config = dict(
    encoder_arch='vit',
    model='audio captioner',
    dataset='synthetic speech, music and everyday sounds put through simulated rooms and audio effects',
    train_examples=39062,
    noise_aug=0.01,
    time_shift_ms=100,
    n_mels=64,
    hop_length=320,
    input='log_mel',
    spec_augment=True,
    win_length=512,
    tokenizer='word',
    vocab_size=36,
    encoder_norm='layernorm',
    encoder_norm_position='pre',
    encoder_activation='star_relu',
    encoder_mlp_ratio=4,
    encoder_head_dim=16,
    encoder_fused_qkv=False,
    encoder_bias='all',
    encoder_qk_norm=False,
    encoder_layer_scale_init=0.1,
    encoder_parallel_block=False,
    encoder_inner_norm=True,
    encoder_patch_size=[8, 16],
    encoder_layers=6,
    encoder_width=320,
    encoder_positions='sincos',
    fusion='cross_attention',
    decoder_width=128,
    decoder_layers=6,
    decoder_norm='layernorm',
    decoder_norm_position='pre',
    decoder_activation='swiglu',
    decoder_mlp_ratio=2.67,
    decoder_head_dim=32,
    decoder_fused_qkv=False,
    decoder_bias='all',
    decoder_qk_norm=False,
    decoder_parallel_block=False,
    decoder_inner_norm=False,
    decoder_positions='rope',
    decoder_cross_attention_every=1,
    decoder_tie_embeddings=True,
    init='orthogonal',
    residual_init='none',
    optimizer='adamw',
    lr=0.00062,
    beta1=0.9,
    beta2=0.99,
    eps=1e-08,
    grad_clip=0.5,
    ema_decay=0.995,
    steps=9100,
    batch_size=256,
    epochs=59.6,
    lr_schedule='step',
    warmup_steps=910,
    weight_decay=0.4,
)
Rows from block 3 of the audio encoder of a small audio captioner, named by matrix and row number. Rows with one number belong to one neuron. Each number is 50 + 12 x the weight over its row's rms, rounded and kept within 0 to 99. All counts start at 0. After the name is the row's rms in percent of the matrix's.
After each neuron's rows are labels from the 100 clips, of 14848, where the neuron reaches its highest value: "strongest on" is what is common among them; "peak in band" is the frequency band that holds the peak. Only what is clearly more common there than usual is listed. The data: synthetic speech, music and everyday sounds put through simulated rooms and audio effects.
# fc1: MLP up (encoder.blocks.3.mlp.fc1.weight, 1280x320), inputs 0-79
# fc2: MLP down (encoder.blocks.3.mlp.fc2.weight, 320x1280, transposed), outputs 0-79

fc1.509 107:27 24 31 30 36 32 24 53 59 40 35 43 24 35 55 46 42 46 22 50 42 80 42 59 70 50 58 38 47 46 31 38 49 38 63 73 49 36 47 45 53 44 53 52 51 46 53 55 68 55 51 55 49 32 57 69 29 56 62 42 76 50 40 58 44 35 56 48 39 59 59 34 38 58 68 66 25 57 52 55
fc2.509 115:45 55 58 39 50 34 45 41 50 35 41 40 54 70 44 34 64 47 55 62 43 49 48 59 48 43 46 24 55 45 28 36 52 30 51 42 40 47 55 50 34 35 53 40 44 53 58 66 43 42 90 64 51 45 27 53 36 53 43 74 39 45 39 35 32 41 44 36 52 43 72 34 54 85 61 53 48 63 50 67
strongest on: everyday sound
peak in band: 0 to 250 Hz

fc1.120 111:43 42 52 41 55 52 47 55 41 58 49 37 35 55 41 55 38 46 61 47 36 63 24 69 43 49 63 34 38 76 56 44 38 44 52 45 68 63 59 45 44 43 55 40 32 49 61 60 51 53 49 49 55 69 64 38 73 56 63 47 68 51 58 58 50 70 50 56 47 59 43 46 55 40 67 32 52 53 52 31
fc2.120 119:60 29 40 71 56 56 53 54 51 58 60 67 70 40 59 37 59 49 73 43 50 51 38 27 68 21 40 48 85 55 45 35 51 34 52 37 40 39 34 61 61 53 36 48 45 68 39 24 43 48 36 46 44 44 66 74 55 44 37 44 66 41 50 31 41 43 47 41 54 46 53 61 44 41 57 54 45 40 42 66
strongest on: dropouts; dry
peak in band: 0 to 250 Hz

fc1.447 104:80 56 45 43 35 38 40 39 39 62 53 68 52 64 61 60 52 61 69 68 54 60 53 56 62 43 51 65 67 45 34 46 48 31 47 63 41 46 39 57 56 42 52 50 42 27 44 32 40 50 50 45 64 41 34 59 47 69 40 63 77 73 47 68 52 46 45 38 69 55 45 51 58 38 37 70 59 60 48 56
fc2.447 110:68 58 54 56 52 59 62 32 41 64 37 50 54 38 45 54 54 43 61 56 41 53 55 38 40 34 40 73 54 51 50 34 60 31 57 38 47 43 27 59 12 58 49 21 42 27 56 61 37 65 69 48 54 46 58 39 66 25 40 58 46 52 46 61 38 34 23 34 60 42 46 26 50 70 49 69 61 57 66 51
strongest on: speech
peak in band: 4000 to 8000 Hz

fc1.560 081:56 60 55 49 47 54 40 38 74 44 47 69 55 58 68 49 53 50 49 52 80 49 75 21 54 77 62 46 48 46 59 56 53 57 77 60 46 44 31 59 46 58 65 64 59 58 48 39 51 47 49 68 70 59 45 50 55 38 30 73 36 51 47 48 63 39 48 80 69 43 64 52 25 58 51 58 40 66 65 42
fc2.560 080:28 45 46 62 51 49 51 68 61 55 52 55 52 64 66 53 51 61 74 50 53 51 29 71 51 47 39 43 71 50 55 53 42 54 55 38 34 60 60 62 44 45 55 59 50 47 63 48 33 64 22 26 63 57 77 49 65 50 64 47 52 58 40 49 54 64 65 44 38 59 76 58 41 52 72 64 49 51 61 36
strongest on: speech
peak in band: 4000 to 8000 Hz

fc1.626 115:57 45 41 61 41 66 71 72 46 48 54 60 29 58 58 42 54 49 39 49 56 48 55 51 57 58 38 40 59 47 82 66 59 37 36 56 48 43 53 44 53 61 70 65 48 49 26 34 60 33 45 63 35 53 34 64 60 22 40 50 45 40 38 51 38 60 38 74 34 52 41 38 50 44 43 55 43 48 49 37
fc2.626 075:46 59 72 63 37 53 53 57 46 50 64 54 29 55 58 56 54 50 52 41 53 49 41 43 51 41 44 68 61 41 64 60 51 52 37 47 53 63 61 68 59 53 69 58 43 58 45 49 50 61 57 57 48 35 37 58 39 46 57 59 18 54 40 51 43 36 42 51 48 86 49 41 48 60 35 69 50 75 56 57
strongest on: everyday sound
peak in band: 250 to 500 Hz

fc1.343 104:51 42 52 76 49 54 52 42 57 34 34 52 41 50 34 37 48 51 47 44 52 36 49 36 34 86 37 35 33 36 73 42 54 48 43 56 43 45 35 47 47 51 47 60 64 42 53 50 63 34 58 76 53 60 45 64 37 31 25 48 50 51 63 49 45 44 58 66 43 48 46 28 35 67 44 40 22 39 55 58
fc2.343 116:47 35 53 75 47 52 52 59 55 42 76 65 60 44 46 67 50 44 72 56 57 55 24 38 50 46 33 36 72 66 52 68 37 31 59 46 57 28 37 72 44 49 52 62 40 66 52 44 44 54 27 44 51 59 54 69 66 42 56 42 62 65 46 36 67 53 41 64 48 63 40 71 36 35 48 60 54 54 60 41
strongest on: dropouts; speech; reverberation time: dry
peak in band: 0 to 250 Hz

fc1.755 090:43 39 48 61 45 48 50 60 40 48 45 49 53 46 34 62 65 37 59 40 45 47 45 51 56 48 47 37 64 61 65 59 33 48 57 37 36 49 58 44 51 60 53 53 59 56 55 56 55 45 46 51 39 65 55 56 56 39 27 18 46 40 49 56 31 56 33 50 43 75 58 62 42 38 67 37 26 51 55 54
fc2.755 088:51 51 33 49 43 47 52 64 52 43 28 35 47 44 66 61 45 41 49 49 38 24 57 34 45 68 44 71 38 48 76 50 34 49 64 58 50 52 17 26 25 51 55 43 52 57 51 72 41 44 49 32 51 57 59 32 60 56 39 41 58 55 71 60 29 49 39 38 62 57 47 35 77 42 40 68 40 53 55 50
strongest on: dropouts; bit reduction
peak in band: 4000 to 8000 Hz

fc1.336 105:38 54 48 48 51 47 63 61 61 43 59 44 33 67 64 60 71 38 60 50 70 58 59 48 43 43 43 34 67 76 57 64 54 48 55 45 53 39 46 53 59 60 57 58 71 66 41 54 36 71 47 41 32 53 83 64 46 52 60 44 56 78 39 45 56 48 35 38 50 63 40 54 61 56 68 39 54 56 43 44
fc2.336 111:38 46 42 49 57 41 49 58 60 52 44 46 44 51 67 51 53 41 69 31 59 45 55 50 75 54 50 06 43 33 42 47 67 24 55 57 42 55 57 48 63 57 54 71 45 33 43 58 44 42 68 38 56 59 57 51 43 71 37 56 38 63 35 44 45 46 48 43 29 48 44 45 49 37 52 52 36 47 42 49
strongest on: dropouts; speech
peak in band: 4000 to 8000 Hz

fc1.251 088:51 50 60 74 57 53 58 39 67 54 55 66 43 59 46 47 59 56 40 56 55 44 46 28 61 54 58 42 41 40 32 41 41 40 56 55 39 45 41 31 48 52 22 62 74 63 39 45 54 60 49 68 42 39 60 77 53 46 31 60 51 48 59 52 53 48 42 48 61 67 57 60 35 62 59 70 18 77 40 39
fc2.251 086:33 65 64 55 67 62 55 68 44 30 44 31 43 63 55 45 61 42 57 44 63 46 48 57 53 51 50 37 47 42 67 73 49 40 45 25 53 51 18 65 44 47 60 46 38 89 63 56 64 63 45 35 39 64 38 47 55 37 62 38 62 54 13 29 52 38 42 40 57 59 34 44 46 61 55 41 53 53 35 46
strongest on: dropouts
peak in band: 1000 to 2000 Hz

fc1.159 103:46 27 35 29 34 30 51 44 39 51 71 45 81 70 57 65 57 68 51 66 67 54 53 54 52 36 46 44 61 48 46 58 59 54 52 52 60 80 49 66 60 56 47 69 51 47 38 40 64 51 33 40 62 40 50 69 61 53 59 72 29 43 36 51 54 45 25 48 56 47 59 41 57 45 62 77 19 59 47 59
fc2.159 097:38 25 25 28 25 36 47 38 50 45 51 76 55 47 50 43 67 48 53 66 39 41 57 69 59 52 65 45 46 51 54 49 42 43 44 38 54 58 65 58 52 55 53 55 29 37 53 40 61 50 60 45 36 40 40 52 23 43 32 37 47 52 62 33 53 53 41 65 41 70 52 62 59 62 55 54 52 68 66 44
strongest on: everyday sound
peak in band: 4000 to 8000 Hz

fc1.108 106:24 38 43 53 57 56 50 52 60 59 69 52 44 31 53 63 48 31 56 33 45 56 37 47 45 48 60 42 53 76 49 51 18 57 47 57 45 73 55 53 43 38 51 67 52 54 67 63 22 57 47 37 37 69 64 44 60 53 35 80 69 62 56 52 36 44 35 56 61 66 63 39 46 32 40 42 30 45 51 29
fc2.108 117:32 37 51 56 47 68 49 46 60 52 55 42 46 53 62 42 41 46 44 51 37 56 41 54 48 43 52 86 58 72 55 36 47 58 44 48 61 45 61 52 39 66 60 31 58 58 55 51 46 27 37 42 43 44 50 54 42 40 54 61 46 54 60 50 47 63 62 45 35 40 63 53 58 41 55 56 40 53 51 49
strongest on: dropouts; band; number of effects: 3 or more
peak in band: 2000 to 4000 Hz

fc1.379 095:44 43 44 50 51 58 59 61 56 66 65 42 47 59 61 48 61 55 42 81 50 62 43 36 65 65 54 17 58 65 69 49 58 59 77 51 40 66 55 67 42 63 44 45 48 50 42 57 46 57 64 56 41 32 62 49 37 49 47 56 46 58 28 61 28 33 52 47 59 86 55 47 48 50 68 67 29 53 44 64
fc2.379 086:53 60 60 47 62 44 59 21 45 71 54 81 56 39 49 35 51 41 19 39 49 51 56 75 39 59 72 32 30 43 74 51 53 42 57 49 51 52 58 43 57 43 52 52 59 41 40 47 33 34 48 27 47 66 53 47 67 39 41 63 43 60 37 35 49 49 36 48 56 59 67 44 51 50 70 49 53 57 63 43
strongest on: everyday sound
peak in band: 2000 to 4000 Hz

fc1.88 098:68 53 30 54 44 54 56 48 83 67 43 37 53 70 72 68 57 55 61 45 46 47 70 31 53 69 43 44 59 62 75 61 35 29 74 54 50 49 39 37 31 58 56 70 81 48 50 61 53 61 48 32 60 64 36 52 53 60 39 42 55 61 49 35 35 58 44 51 47 69 47 25 51 49 51 53 51 36 67 54
fc2.88 090:60 66 29 36 23 38 39 59 54 58 51 61 70 57 62 72 64 47 60 29 73 79 41 58 51 58 64 63 52 40 60 55 53 47 44 63 48 67 56 61 58 58 48 54 50 51 58 57 61 45 60 48 52 58 42 32 50 58 62 50 51 51 66 26 64 59 64 59 14 55 67 46 53 53 60 49 62 52 72 37
strongest on: everyday sound
peak in band: 0 to 250 Hz; 250 to 500 Hz

fc1.445 111:54 41 41 66 43 62 68 62 52 56 73 48 36 54 58 35 55 48 44 44 53 57 48 58 57 46 36 39 58 63 67 42 49 48 37 53 55 44 49 35 47 58 64 69 42 44 40 32 39 50 50 60 48 46 39 74 53 22 52 40 33 54 38 62 33 64 42 71 28 49 50 47 55 51 39 55 43 38 43 52
fc2.445 081:44 53 65 53 23 70 52 52 45 49 76 44 27 50 58 64 60 61 51 51 46 52 44 48 43 55 45 72 40 47 58 51 66 58 22 45 50 47 53 55 62 41 65 47 42 65 50 67 56 48 58 73 51 52 30 61 38 37 47 52 10 54 47 62 49 38 53 53 42 77 47 52 49 63 40 55 46 67 35 43
strongest on: everyday sound
peak in band: 0 to 250 Hz

fc1.564 104:42 35 47 43 44 45 40 43 51 66 52 32 45 62 54 54 31 42 45 50 45 76 45 53 70 36 46 39 65 51 48 40 44 81 45 63 48 44 57 29 46 52 53 48 78 45 50 36 58 46 54 43 45 70 47 65 62 35 36 62 61 50 41 80 50 51 49 46 48 46 43 45 39 39 44 71 38 54 36 74
fc2.564 093:58 75 70 54 43 45 34 44 54 56 52 30 32 55 55 53 46 34 57 53 42 34 36 56 47 40 42 42 42 37 64 49 36 43 38 59 56 70 55 42 55 39 61 54 37 58 50 65 37 53 59 39 56 61 58 53 60 50 42 53 65 61 53 45 49 40 72 31 69 56 81 59 41 45 59 35 48 56 44 23
strongest on: everyday sound; telephone band
peak in band: 0 to 250 Hz